From a checkpoint of a small segmentation model: 48-pixel images, decoder widths [32, 64, 96, 128].
Rows from block 7 of the encoder of a small segmentation model, named by matrix and row number. Rows with one number within an expert belong to one neuron, the router's apart. Each number is 50 + 12 x the weight over its row's rms, rounded and kept within 0 to 99. All counts start at 0.
Before each expert's rows are labels from the 100 images, of 14976, where the router gives the expert most weight on average: "colour at peak" is the nearest of a few named colours to the mean colour under the peak. Only what is clearly more common there than usual is listed. The data: rosettes with rotational symmetry.
# router: router (encoder.blocks.7.mlp.router.weight, 32x384, trained with AdamW), inputs 154-230
# up: expert up (encoder.blocks.7.mlp.up, 32x96x384), inputs 154-230
# down: expert down (encoder.blocks.7.mlp.down, 32x384x96, transposed), outputs 154-230

# expert 18
colour at peak: black
router.18:55 34 40 41 53 35 54 46 48 47 39 60 72 44 54 60 48 51 46 33 61 76 73 51 49 48 35 47 57 27 60 65 72 72 52 54 50 27 48 56 50 42 19 58 47 33 40 40 44 39 21 50 39 71 49 66 63 29 36 58 58 90 36 65 67 48 37 37 63 42 43 36 70 58 51 31 52
up.0:50 51 70 48 36 44 69 58 59 51 61 50 52 50 56 69 53 52 75 85 50 35 47 54 50 58 46 54 45 37 38 32 52 56 47 49 53 43 34 45 28 50 44 52 48 50 46 81 38 37 65 27 44 38 52 53 74 47 57 51 55 48 54 44 47 23 38 62 54 57 42 37 46 57 57 73 53
down.0:63 49 63 50 66 47 49 24 48 41 52 45 55 68 52 52 36 42 52 50 33 51 42 54 50 89 49 57 46 53 47 51 58 45 62 26 48 59 67 49 24 50 48 51 58 53 52 23 24 28 35 54 43 60 36 38 50 52 37 13 60 42 51 49 26 53 48 37 47 51 48 47 38 50 57 54 59
up.1:44 52 40 45 63 50 28 58 50 69 53 33 51 42 53 50 52 42 57 50 35 61 69 45 54 67 50 62 49 61 64 51 56 50 58 57 55 58 46 29 45 68 48 69 61 61 23 53 41 41 52 57 57 55 33 75 48 50 62 43 79 52 45 67 47 41 56 43 27 52 60 23 27 53 78 47 55
down.1:57 54 73 42 51 37 41 74 72 56 14 26 58 70 48 52 50 77 62 62 50 54 58 53 31 36 51 59 37 46 43 48 67 45 50 59 32 55 44 50 53 53 69 33 34 91 53 47 62 63 48 46 48 44 43 47 48 50 62 51 49 47 34 49 52 49 59 37 63 44 53 55 60 54 50 57 32
up.2:54 20 43 50 58 53 70 51 42 65 50 29 44 65 70 45 68 37 48 56 71 66 52 69 58 46 37 42 45 54 50 63 51 42 51 51 44 50 30 49 48 61 59 41 36 55 43 53 63 31 61 62 48 63 64 55 57 52 50 84 39 41 45 64 48 29 34 39 50 37 50 28 35 64 65 50 52
down.2:55 43 50 36 39 57 49 45 60 94 56 54 50 43 53 42 51 50 35 65 61 50 45 53 47 60 83 58 59 63 42 17 50 52 52 48 59 56 71 46 50 68 44 52 50 51 87 48 40 39 46 43 35 48 35 44 38 58 52 39 79 40 69 48 47 42 63 37 48 46 48 53 45 56 51 28 66
up.3:62 35 47 50 73 45 48 59 49 45 76 55 38 45 65 49 80 48 52 55 39 53 90 46 47 40 40 51 43 57 39 61 69 49 39 54 48 61 29 54 37 58 41 60 55 52 57 48 25 49 60 68 37 50 39 51 52 53 48 48 59 34 52 59 62 88 34 47 70 29 50 43 37 60 65 39 40
down.3:45 45 50 44 53 50 35 53 63 66 30 43 47 50 41 42 52 55 47 49 83 67 37 51 28 49 38 24 47 53 36 50 53 52 48 38 46 46 58 63 58 51 50 18 44 76 65 28 69 46 61 57 35 34 22 57 74 46 43 47 53 63 50 63 56 46 50 54 47 45 91 50 27 50 52 40 67
up.4:53 45 48 52 57 61 45 67 69 28 76 51 69 54 31 50 52 48 57 49 48 50 42 39 53 28 61 61 43 49 28 49 61 52 50 45 74 54 63 47 29 58 49 60 61 48 44 49 45 48 53 55 49 74 38 46 44 59 72 48 42 50 54 45 49 57 50 27 50 57 49 66 42 66 51 49 63
down.4:31 50 49 51 60 56 29 46 56 52 36 25 48 37 75 47 52 48 55 56 69 55 69 49 44 59 41 56 54 52 52 54 45 47 48 50 29 56 50 59 57 33 49 41 51 44 51 41 38 53 47 54 43 48 62 52 33 52 51 51 73 65 59 43 48 57 43 54 52 50 42 72 46 40 48 45 36
up.5:52 53 53 50 53 41 50 62 62 38 59 36 35 57 49 49 45 30 48 32 55 43 50 60 61 46 56 46 50 51 41 50 39 56 57 53 45 69 50 56 51 45 45 37 46 61 59 45 19 56 52 61 40 52 50 41 38 68 40 39 31 58 53 57 46 33 56 54 39 55 49 45 41 49 55 68 52
down.5:72 57 50 51 63 50 47 48 54 47 39 41 53 29 51 61 51 62 33 53 61 41 49 60 49 48 51 62 34 46 56 66 41 46 59 38 62 57 50 68 46 34 48 67 52 32 40 47 55 57 56 45 51 48 50 67 29 58 69 14 73 41 36 57 52 49 47 30 57 64 45 56 53 56 51 48 67
up.6:48 58 45 54 51 51 64 24 56 36 25 45 63 51 67 46 44 64 50 54 46 47 58 64 56 39 79 48 50 45 46 60 39 52 42 50 40 45 45 49 55 48 41 64 44 48 52 59 40 58 72 48 37 42 65 45 41 27 49 52 56 33 49 40 54 47 42 70 57 37 41 73 63 52 44 53 50
down.6:48 49 44 54 39 42 42 60 69 51 98 62 52 53 36 47 52 53 55 44 37 53 49 33 65 72 38 38 49 52 50 49 51 45 47 52 76 50 51 37 49 40 37 50 65 40 58 50 42 41 33 51 63 36 25 60 54 46 50 49 61 68 61 42 45 54 40 56 69 96 56 36 50 58 43 53 51
up.7:50 60 32 62 48 55 35 54 42 56 49 44 49 53 34 50 46 51 43 50 54 58 51 51 65 55 54 51 54 44 67 51 69 42 41 81 83 27 56 34 52 48 52 45 46 49 35 63 35 50 63 57 29 48 66 36 45 45 57 44 54 50 43 51 58 44 47 46 51 54 52 28 33 48 32 50 63
down.7:59 18 32 50 32 42 50 31 54 60 50 49 61 42 45 56 52 48 45 59 63 13 00 50 57 54 51 33 53 45 49 40 24 55 54 46 48 56 50 31 46 40 42 32 46 50 46 77 50 54 63 48 51 64 58 50 17 41 43 59 48 84 33 46 46 58 52 53 39 43 36 53 56 54 49 42 79
up.8:57 28 59 73 50 63 62 75 48 49 64 46 38 49 51 59 51 44 49 56 75 47 52 60 50 47 35 44 30 48 52 33 51 49 62 56 41 50 28 63 14 56 45 64 54 19 57 38 55 35 83 57 50 55 77 52 69 34 48 51 39 44 24 59 59 52 52 45 51 73 53 34 45 51 56 38 50
down.8:46 63 00 28 51 42 75 29 49 60 56 54 53 56 48 40 45 55 39 28 41 64 50 63 35 60 53 49 47 42 49 59 47 61 84 51 40 42 72 65 45 76 48 44 53 66 73 51 64 44 51 49 54 55 28 41 50 54 49 47 56 68 37 66 44 35 40 32 59 32 34 59 39 45 37 58 42
up.9:50 52 61 46 49 39 51 80 48 51 62 31 70 60 73 55 43 49 44 50 53 45 54 47 71 16 69 50 58 29 49 56 26 73 41 54 44 51 75 89 49 55 53 60 41 50 51 68 40 55 47 47 56 46 44 34 64 51 67 30 50 58 12 38 50 56 49 50 57 47 40 58 42 33 47 12 52
down.9:52 53 62 48 32 48 67 39 46 59 55 66 56 59 51 44 33 56 54 38 48 52 49 29 51 64 37 47 51 66 49 49 47 50 36 55 73 58 55 53 46 56 50 46 27 34 33 20 65 50 50 45 48 39 53 35 35 52 67 37 40 36 77 55 21 55 75 45 56 41 63 61 32 33 48 61 30

# expert 19
colour at peak: black
router.19:42 35 56 63 76 39 65 39 37 38 72 45 64 51 51 45 66 72 54 49 50 45 56 43 44 45 56 57 48 25 72 44 59 32 64 54 55 64 51 57 42 40 90 59 50 38 49 23 46 28 48 50 40 45 54 56 45 60 53 51 49 40 65 45 48 76 29 27 32 79 44 61 44 56 45 49 49
up.0:45 32 60 84 46 49 60 44 54 66 39 52 39 50 55 52 51 44 52 33 43 50 56 46 70 50 48 54 66 55 35 37 55 57 43 36 41 60 44 59 46 40 54 50 48 45 54 52 72 33 51 51 70 48 47 49 48 57 51 49 42 52 61 49 33 18 48 69 53 83 22 34 60 48 58 60 65
down.0:43 66 70 50 62 73 55 48 44 51 46 52 46 42 55 41 64 74 58 57 99 52 70 27 50 27 35 44 50 46 48 59 72 43 41 49 53 47 50 52 42 48 55 51 43 50 48 49 55 49 52 60 60 46 52 53 52 56 51 55 72 59 43 50 47 60 51 28 58 52 50 32 30 51 58 46 70
up.1:54 62 60 66 51 33 50 51 67 49 43 46 52 57 44 44 45 42 44 54 49 61 48 54 50 52 62 31 43 58 50 48 50 48 46 75 66 44 50 50 66 35 47 56 78 37 53 00 46 47 28 40 52 44 45 38 09 53 49 24 63 31 49 46 57 55 66 51 47 59 50 63 52 63 50 51 42
down.1:51 59 46 50 51 36 50 62 50 51 61 62 50 32 45 43 19 40 40 50 53 52 57 40 73 47 48 50 44 74 51 48 50 44 43 23 55 50 50 50 10 46 41 51 44 73 51 44 63 62 53 46 56 79 36 59 49 51 33 68 50 49 51 73 50 54 74 45 47 50 57 59 50 70 43 74 50
up.2:45 61 55 51 80 45 46 56 47 36 46 41 43 45 38 69 54 62 45 47 53 52 39 50 48 53 55 51 48 32 57 77 53 56 44 50 44 60 50 53 45 30 38 56 72 64 64 47 50 48 32 37 54 52 54 57 48 49 80 66 56 61 64 50 39 66 56 53 74 30 58 64 55 57 48 41 49
down.2:50 50 57 34 50 46 38 27 64 68 50 60 51 83 34 58 34 41 49 53 46 56 45 46 46 48 49 50 46 61 60 22 53 62 31 55 40 46 52 46 50 52 59 68 51 31 65 37 48 53 49 49 60 50 40 43 65 40 39 02 52 37 53 47 19 99 47 51 57 68 27 29 35 51 43 60 42
up.3:54 54 74 53 50 50 28 33 57 52 59 37 52 57 59 60 60 50 52 55 30 39 62 42 41 54 51 46 55 68 50 53 52 53 56 68 78 51 89 51 66 30 16 46 59 56 47 55 56 42 86 49 48 38 37 67 47 74 52 59 53 59 45 15 35 61 66 52 50 43 52 52 42 56 51 46 54
down.3:28 49 49 40 48 34 47 54 53 34 31 79 73 46 43 50 45 31 38 50 49 49 38 50 82 53 51 67 50 30 46 49 40 72 48 51 24 42 56 54 51 45 40 49 55 57 26 52 34 55 52 36 53 74 50 47 77 53 46 52 40 68 52 58 46 53 55 63 67 54 62 29 55 38 48 51 33
up.4:37 48 55 56 54 64 91 37 46 41 59 50 45 53 49 51 54 50 72 57 47 81 57 50 29 74 50 59 62 48 48 50 31 41 57 48 41 78 54 50 46 39 16 53 28 74 52 48 61 50 33 75 58 53 50 40 70 49 54 50 55 49 50 71 22 52 43 50 37 50 50 48 41 51 60 46 49
down.4:55 51 78 48 33 72 50 48 46 51 58 53 47 51 44 66 43 52 55 53 63 63 50 49 45 66 45 54 48 57 53 48 90 52 51 51 10 68 48 35 52 54 49 53 46 57 46 54 50 50 48 31 51 49 52 46 91 44 50 46 44 56 41 50 51 57 56 45 54 29 49 54 48 31 51 50 49
up.5:47 48 50 47 52 39 50 46 53 26 21 53 52 49 58 55 38 50 49 50 63 55 52 42 44 65 65 85 51 48 45 48 78 51 49 71 65 48 50 53 69 48 53 42 53 50 55 52 68 62 57 49 43 48 64 56 69 39 48 55 40 57 80 45 59 54 74 42 28 39 74 53 44 65 48 53 49
down.5:80 51 28 10 49 12 47 49 52 65 50 46 49 54 48 54 57 37 51 53 54 48 45 59 45 54 52 54 78 64 63 30 52 58 41 46 51 28 56 53 58 53 52 50 60 53 51 34 61 51 52 34 48 50 50 57 49 48 48 49 38 47 44 52 53 59 40 50 50 36 48 40 74 55 38 50 34
up.6:53 43 49 35 52 59 53 15 28 30 59 42 52 44 25 56 50 86 39 67 46 67 26 52 39 56 56 48 70 59 47 47 73 41 34 26 44 54 47 24 52 38 56 52 53 65 77 13 48 57 50 60 51 51 62 40 47 50 39 57 49 50 55 56 41 48 63 35 52 42 65 50 52 63 51 50 43
down.6:35 57 54 55 46 50 49 51 46 60 43 72 52 47 55 60 35 51 54 55 53 53 51 51 51 53 34 62 49 23 50 45 47 45 32 70 45 49 57 30 51 46 52 51 66 37 37 70 51 57 67 49 44 48 30 42 27 49 31 40 29 38 54 32 49 54 56 62 71 44 49 63 42 46 45 54 40
up.7:78 44 53 57 48 51 51 46 47 49 38 54 41 51 39 44 51 52 51 53 52 64 51 54 48 47 71 50 75 52 20 54 52 47 73 71 50 38 46 56 70 48 68 48 55 50 41 53 76 51 40 50 56 49 54 48 55 45 48 47 43 62 32 46 53 51 46 52 55 61 56 49 67 65 53 52 50
down.7:50 49 68 50 43 50 57 42 43 46 57 55 44 49 46 54 54 29 63 16 51 50 50 54 48 55 65 73 18 07 50 46 60 47 50 46 49 50 49 61 64 51 50 45 42 55 45 28 66 32 52 47 38 53 24 76 55 43 45 44 50 55 54 51 42 43 65 60 43 50 72 39 76 23 45 42 37
up.8:28 53 54 47 58 38 50 56 77 60 54 51 48 50 51 37 63 26 56 54 50 57 49 48 51 47 42 57 35 52 50 49 55 54 44 49 51 34 61 43 53 49 36 53 50 53 49 55 38 41 44 54 66 51 58 50 43 50 53 49 45 60 55 71 44 55 45 36 21 48 55 42 45 48 53 49 49
down.8:53 58 45 61 33 52 56 41 66 54 51 46 49 58 60 43 31 53 40 13 22 40 35 51 55 53 53 48 48 31 34 51 46 39 49 30 44 57 56 53 38 30 64 47 41 27 53 54 61 52 70 51 45 34 54 40 48 29 50 52 54 44 46 51 58 34 50 51 77 45 60 52 44 56 49 27 62
up.9:55 51 67 67 58 57 52 64 71 47 54 24 57 68 23 36 62 38 68 48 50 49 57 52 52 49 66 66 70 49 30 40 54 51 31 51 44 46 49 43 73 50 53 56 52 46 08 56 53 57 34 53 51 49 47 56 78 46 48 55 45 38 57 53 50 57 41 65 50 51 62 26 29 39 48 63 53
down.9:55 67 32 50 61 48 43 81 48 54 53 39 45 56 65 54 34 49 49 51 79 66 52 50 79 53 47 43 58 37 49 65 27 74 70 40 54 53 55 52 42 41 41 58 48 83 50 46 38 62 46 48 48 50 59 49 45 63 55 48 44 34 49 79 32 50 49 39 47 67 56 37 78 66 49 45 56

# expert 13
colour at peak: grey
router.13:53 33 44 66 41 50 58 16 60 23 56 47 50 46 69 54 55 50 70 54 54 64 64 56 62 44 77 74 42 48 61 36 33 35 39 37 51 39 62 75 28 77 66 55 47 44 61 49 60 50 55 62 57 82 38 42 41 31 53 50 53 60 42 57 34 32 39 19 59 51 47 57 41 51 56 46 46
up.0:46 49 42 61 37 46 30 42 58 38 68 45 40 72 46 56 87 61 74 84 58 44 45 64 49 54 50 50 71 59 59 61 52 58 58 64 57 60 59 60 50 55 56 38 65 54 78 57 37 47 51 35 48 43 23 56 29 42 45 53 54 52 62 62 61 45 30 49 51 19 32 50 58 54 57 52 40
down.0:67 45 63 45 51 62 49 51 64 47 45 65 80 41 47 59 40 58 33 55 47 63 30 36 53 50 62 65 57 33 56 48 48 46 33 53 40 25 65 50 49 52 50 49 56 56 57 53 57 49 48 38 58 50 35 52 59 73 48 48 34 52 69 51 59 72 51 38 64 71 51 50 55 49 56 30 49
up.1:40 61 53 32 64 32 55 58 48 55 45 58 51 78 55 43 47 31 46 36 32 49 49 71 47 71 45 43 44 48 52 54 37 50 67 51 50 72 52 58 50 37 48 74 45 63 29 62 61 50 30 48 50 48 60 43 53 57 82 40 57 54 42 52 39 65 60 54 29 68 49 52 50 51 51 63 42
down.1:61 50 64 54 48 45 50 36 52 49 32 60 32 25 37 50 52 40 33 34 82 43 38 51 51 38 61 26 66 52 39 54 50 51 58 36 54 52 47 63 65 43 44 32 55 48 56 43 20 49 61 47 67 47 58 50 64 50 55 69 43 40 34 49 48 47 69 59 47 32 45 55 50 51 55 51 57
up.2:38 43 52 63 46 48 51 44 49 61 42 48 52 42 80 51 61 22 48 34 52 51 35 41 53 49 74 76 74 81 43 57 53 51 57 41 52 44 32 54 34 41 50 57 40 28 53 69 44 39 78 70 45 35 33 60 51 41 50 49 50 33 46 34 58 59 48 41 63 50 35 55 49 45 57 51 65
down.2:51 52 51 25 48 49 46 60 38 54 45 49 54 50 49 58 53 61 68 57 47 32 54 48 54 29 64 48 33 54 68 50 52 48 15 62 51 67 52 45 56 46 45 42 47 58 52 34 50 45 32 52 36 50 59 32 49 56 58 57 47 58 66 50 50 42 73 47 45 61 55 51 48 58 43 37 48
up.3:38 45 32 49 56 39 49 39 37 48 51 57 48 26 36 68 53 50 61 28 43 57 58 59 47 42 38 52 52 41 59 65 82 30 49 91 39 38 40 44 51 60 51 50 56 64 45 39 58 49 58 54 79 71 53 47 49 43 55 36 54 18 48 67 56 69 65 49 51 68 52 44 60 49 58 38 51
down.3:52 50 30 50 65 48 44 53 63 34 44 53 70 54 56 50 41 54 43 53 17 70 48 63 50 31 94 49 50 20 53 66 42 55 79 45 66 34 57 71 73 30 54 48 50 49 34 40 35 55 24 50 79 66 49 58 35 67 36 55 62 50 54 54 58 50 56 43 15 46 49 52 61 33 40 48 53
up.4:32 46 45 75 34 73 20 46 45 56 50 46 66 71 59 39 57 48 51 39 56 32 49 40 55 49 27 54 43 52 44 60 46 27 64 49 50 60 47 41 50 49 24 68 54 66 27 52 54 75 90 35 61 62 50 62 39 45 61 41 73 50 62 46 57 48 74 56 63 52 53 99 54 42 56 42 41
down.4:46 56 49 52 42 33 50 51 52 50 38 78 63 34 50 54 41 44 68 51 39 58 58 67 50 53 50 46 35 50 28 46 56 51 48 58 48 51 61 46 79 36 51 54 47 48 46 58 61 60 49 40 39 50 34 51 29 42 49 30 61 37 38 48 57 56 61 58 52 43 43 52 68 62 37 29 53
up.5:21 35 58 40 74 53 56 51 47 53 59 53 48 52 50 53 42 53 43 49 77 48 69 51 61 49 45 37 50 55 54 46 50 41 51 50 61 49 25 59 54 47 31 67 49 36 51 71 26 57 22 53 54 57 55 51 69 39 46 50 55 56 37 57 44 48 54 52 46 38 54 41 48 50 46 46 52
down.5:33 69 53 51 58 69 65 32 82 43 58 43 26 51 49 47 35 57 42 56 51 52 43 35 62 37 49 15 70 55 38 46 48 52 58 42 53 43 50 44 34 61 33 48 59 37 53 53 67 44 47 46 54 62 44 40 37 62 61 45 33 41 33 40 49 25 52 35 50 56 53 42 51 37 55 38 90
up.6:49 48 51 46 83 43 51 75 57 46 53 49 32 32 59 51 50 63 35 31 56 61 55 49 44 47 30 51 49 82 54 53 44 55 27 54 57 83 55 62 63 37 55 33 36 52 55 54 60 42 73 57 47 60 37 53 42 41 45 29 48 66 52 40 55 49 56 35 50 70 50 50 52 38 50 66 65
down.6:51 56 42 50 60 71 52 42 28 56 78 47 24 67 50 51 52 45 66 50 70 34 45 43 64 50 50 50 53 56 60 70 51 58 62 25 74 50 59 47 64 65 50 55 76 50 31 42 52 45 69 38 60 47 66 40 49 49 85 45 64 52 55 44 33 53 38 44 50 69 78 44 46 41 38 37 65
up.7:27 29 37 50 37 43 51 47 36 59 49 46 48 58 49 49 36 83 44 50 48 43 43 47 50 51 72 29 44 33 41 51 43 75 73 37 38 54 66 62 45 44 46 37 75 51 47 45 52 47 49 42 50 50 54 51 44 58 54 43 48 14 60 48 65 17 69 41 44 55 50 53 54 48 44 42 47
down.7:37 51 53 57 55 75 37 35 48 69 52 45 39 53 41 39 50 32 59 50 59 39 54 50 61 37 47 44 33 51 49 50 48 59 74 63 66 56 57 44 50 56 63 69 47 15 55 42 58 46 51 28 50 41 46 42 53 53 49 39 85 35 55 58 39 44 41 45 51 41 43 27 51 52 34 56 66
up.8:47 52 63 67 45 48 51 59 49 25 72 38 50 68 51 46 54 29 52 57 43 65 40 39 52 58 46 58 48 63 52 61 51 55 44 60 53 39 46 55 58 65 58 95 76 22 78 10 41 53 60 50 51 44 68 74 34 47 46 37 46 40 53 45 40 62 64 39 54 52 47 47 58 46 51 50 60
down.8:56 47 38 51 47 47 48 46 40 50 56 65 86 50 75 51 46 58 66 56 44 50 50 64 50 56 71 53 57 45 60 58 61 56 52 68 47 53 43 66 60 55 30 42 59 51 44 74 58 52 47 08 34 50 41 56 47 30 46 61 43 55 50 35 57 43 67 48 62 57 46 41 54 35 45 29 54
up.9:12 23 64 45 49 25 64 67 47 66 36 47 38 49 53 52 30 21 36 31 46 49 54 59 50 54 54 51 66 64 50 46 49 27 44 33 53 51 42 66 51 88 57 57 57 46 52 79 74 48 51 45 56 45 50 58 62 83 74 47 54 39 46 48 59 52 39 45 50 43 47 39 42 49 75 56 53
down.9:73 50 51 48 53 49 59 51 36 41 28 47 48 48 53 50 59 57 47 39 62 50 50 53 64 70 82 37 49 52 46 49 48 47 53 71 50 52 55 67 73 53 61 62 60 51 43 56 50 66 49 17 69 50 18 53 51 42 55 52 70 40 44 50 48 49 51 46 41 59 33 52 62 61 48 66 38

# expert 5
colour at peak: brown
router.5:50 44 70 55 56 35 58 54 59 63 55 45 52 49 49 50 50 59 53 53 49 61 38 34 57 43 70 53 50 56 48 50 49 31 36 47 30 61 53 49 62 51 71 50 69 72 44 50 57 33 52 47 37 32 27 48 44 52 52 73 64 45 50 38 46 71 52 63 45 46 62 61 45 47 26 58 56
up.0:63 54 53 53 48 51 54 50 45 57 56 45 47 58 48 58 42 36 53 53 48 49 66 57 44 39 76 57 46 53 39 47 52 49 54 54 56 45 85 50 46 43 46 47 43 35 35 37 47 50 47 70 49 49 44 84 11 49 55 49 37 58 49 69 59 45 44 55 49 58 36 48 40 38 48 52 81
down.0:50 41 42 43 60 55 52 53 47 45 69 59 37 50 51 50 45 51 47 46 34 55 58 45 49 50 94 42 38 57 53 42 49 50 41 45 39 48 05 34 48 50 42 38 51 56 42 48 59 49 42 50 38 76 53 50 57 71 40 51 67 47 51 45 50 55 31 46 57 50 68 56 51 81 48 80 50
up.1:68 52 90 56 22 58 68 53 52 49 38 85 44 49 68 53 57 43 38 26 52 55 47 53 47 57 50 50 46 48 44 42 39 50 40 47 54 48 57 54 43 50 55 53 36 45 52 41 29 41 64 51 50 46 50 67 51 50 53 48 66 49 66 62 26 44 43 58 78 45 49 47 52 58 54 46 50
down.1:62 36 51 55 53 62 49 42 58 66 44 53 53 34 47 59 53 44 59 57 51 54 53 44 40 47 79 41 31 58 53 65 54 62 50 51 55 40 17 50 49 49 50 33 45 50 51 44 46 50 58 48 50 50 41 44 68 40 61 47 56 59 48 19 36 28 58 42 62 44 50 45 61 52 51 50 27
up.2:87 51 53 48 54 50 54 37 65 29 27 50 51 49 50 60 58 46 49 56 33 54 29 48 53 56 49 55 43 68 45 62 38 55 61 55 52 32 46 34 14 44 59 49 29 53 63 40 53 48 39 45 58 46 59 50 52 46 46 53 48 51 53 54 36 48 51 70 45 42 65 51 56 19 52 51 48
down.2:57 64 41 53 54 28 32 86 51 45 54 24 54 61 45 62 33 36 46 21 47 24 58 45 46 47 36 25 59 36 51 56 59 52 53 35 51 42 40 51 45 64 33 47 52 46 46 48 30 61 36 39 58 67 69 50 45 61 61 13 66 58 43 54 69 64 59 69 47 57 36 44 28 54 52 46 44
up.3:50 52 46 36 39 92 58 39 50 37 54 40 49 41 55 43 62 56 54 49 82 42 51 67 70 49 68 33 85 53 40 56 53 53 40 51 50 54 50 34 46 58 47 45 45 66 62 49 45 44 46 45 48 62 58 54 55 49 52 36 45 67 31 42 52 72 43 51 29 64 55 56 50 52 55 38 52
down.3:48 50 58 49 44 72 52 47 49 44 52 44 64 64 51 41 50 38 51 19 54 44 52 53 40 55 64 50 37 37 49 56 64 75 44 50 53 49 45 61 59 40 51 55 42 50 51 50 36 57 51 48 52 51 16 50 56 51 56 41 65 46 37 49 49 53 49 52 52 37 73 41 37 59 49 36 46
up.4:29 35 69 45 71 50 52 61 42 49 39 60 48 50 58 50 45 66 44 50 32 50 46 72 52 64 58 48 45 40 25 73 50 44 55 37 66 52 79 62 61 46 49 55 47 59 60 50 50 37 54 53 43 48 43 79 50 58 18 54 58 57 55 56 53 48 23 43 40 83 50 56 61 49 56 31 45
down.4:65 49 63 44 38 56 46 69 62 46 23 25 57 67 26 48 51 45 35 52 49 60 53 50 54 50 54 45 49 41 48 51 52 62 25 59 61 41 47 37 41 50 29 53 70 18 46 56 74 50 62 44 47 55 51 60 52 71 62 13 45 40 46 54 51 57 58 51 50 62 41 47 49 37 63 52 48
up.5:59 49 85 50 59 56 42 50 59 48 64 51 50 54 47 46 56 53 58 45 45 39 51 36 60 51 64 54 52 54 47 46 00 46 39 28 53 35 45 75 51 50 45 50 53 35 51 45 65 51 56 43 54 63 51 85 49 54 69 32 22 51 48 38 51 18 49 49 51 49 70 65 57 49 50 53 50
down.5:50 51 56 45 55 53 53 76 67 63 12 49 41 46 61 52 37 68 49 61 63 56 45 37 49 66 18 51 42 26 69 55 44 52 45 40 58 65 59 50 42 33 11 48 27 63 41 49 61 56 46 45 56 51 56 48 68 36 53 33 48 40 52 70 59 53 51 51 24 56 48 48 32 49 44 51 11
up.6:45 52 61 50 54 41 51 57 50 49 34 34 50 50 44 59 46 37 77 62 51 25 63 47 54 59 46 25 57 47 50 45 52 50 47 60 53 52 62 57 53 50 75 17 60 51 54 53 35 48 54 52 56 13 49 50 25 44 55 62 49 45 68 27 59 43 46 40 56 38 49 76 28 60 65 49 55
down.6:54 56 44 52 65 46 59 46 49 46 36 66 57 47 62 50 28 45 51 46 49 49 49 57 43 58 48 76 55 50 47 49 55 64 42 45 47 49 48 50 47 50 53 56 51 52 44 44 79 51 31 62 40 48 31 55 51 56 35 53 32 65 45 50 57 54 64 45 47 50 60 47 68 47 60 62 49
up.7:54 53 38 55 52 50 28 33 41 53 58 55 56 65 37 52 46 53 49 53 42 45 52 55 48 52 53 86 49 50 52 49 69 60 48 47 50 51 43 40 35 53 41 78 54 72 43 48 49 55 45 50 39 41 56 54 46 49 61 25 56 54 56 33 56 52 52 31 51 49 51 49 44 48 64 47 65
down.7:70 66 48 23 41 46 52 75 35 60 43 57 64 48 62 48 36 62 57 89 73 55 50 45 57 62 42 49 28 56 53 52 54 41 50 39 69 53 53 47 56 51 49 48 47 47 56 38 33 66 61 59 43 53 50 45 46 45 25 45 49 37 50 55 41 54 47 56 54 47 47 51 48 58 54 44 28
up.8:53 49 59 37 60 49 49 49 42 44 52 53 48 50 74 50 43 49 26 47 51 45 45 51 47 50 53 48 49 42 52 44 59 47 51 45 42 54 34 59 49 48 44 65 43 64 70 63 53 54 68 51 30 46 40 37 54 52 25 70 37 56 32 25 57 53 05 42 52 79 61 47 58 54 42 51 53
down.8:50 51 55 41 14 40 38 34 57 63 54 53 51 75 57 48 45 43 53 47 50 46 61 52 52 47 48 83 35 55 47 48 50 59 49 90 44 59 84 39 49 48 44 70 50 27 38 51 69 50 64 57 56 46 57 50 41 64 34 63 52 38 64 50 60 50 44 25 52 50 53 54 45 50 57 56 48
up.9:48 47 50 47 72 48 46 62 56 42 40 45 45 58 44 49 52 53 48 51 41 45 36 00 50 41 68 40 72 52 25 56 47 56 50 53 67 32 53 60 55 55 51 36 44 27 50 48 67 35 46 45 50 45 56 47 69 38 64 28 53 49 38 55 53 49 76 50 58 58 61 54 50 56 65 56 16
down.9:35 39 37 55 41 46 49 45 49 48 57 45 63 41 56 42 43 67 57 46 49 51 49 58 39 51 53 36 50 49 52 71 67 54 46 78 46 54 43 44 29 49 50 53 24 52 53 46 48 51 54 50 56 63 50 50 41 59 49 30 49 50 34 87 50 52 58 47 60 67 58 25 50 48 43 72 64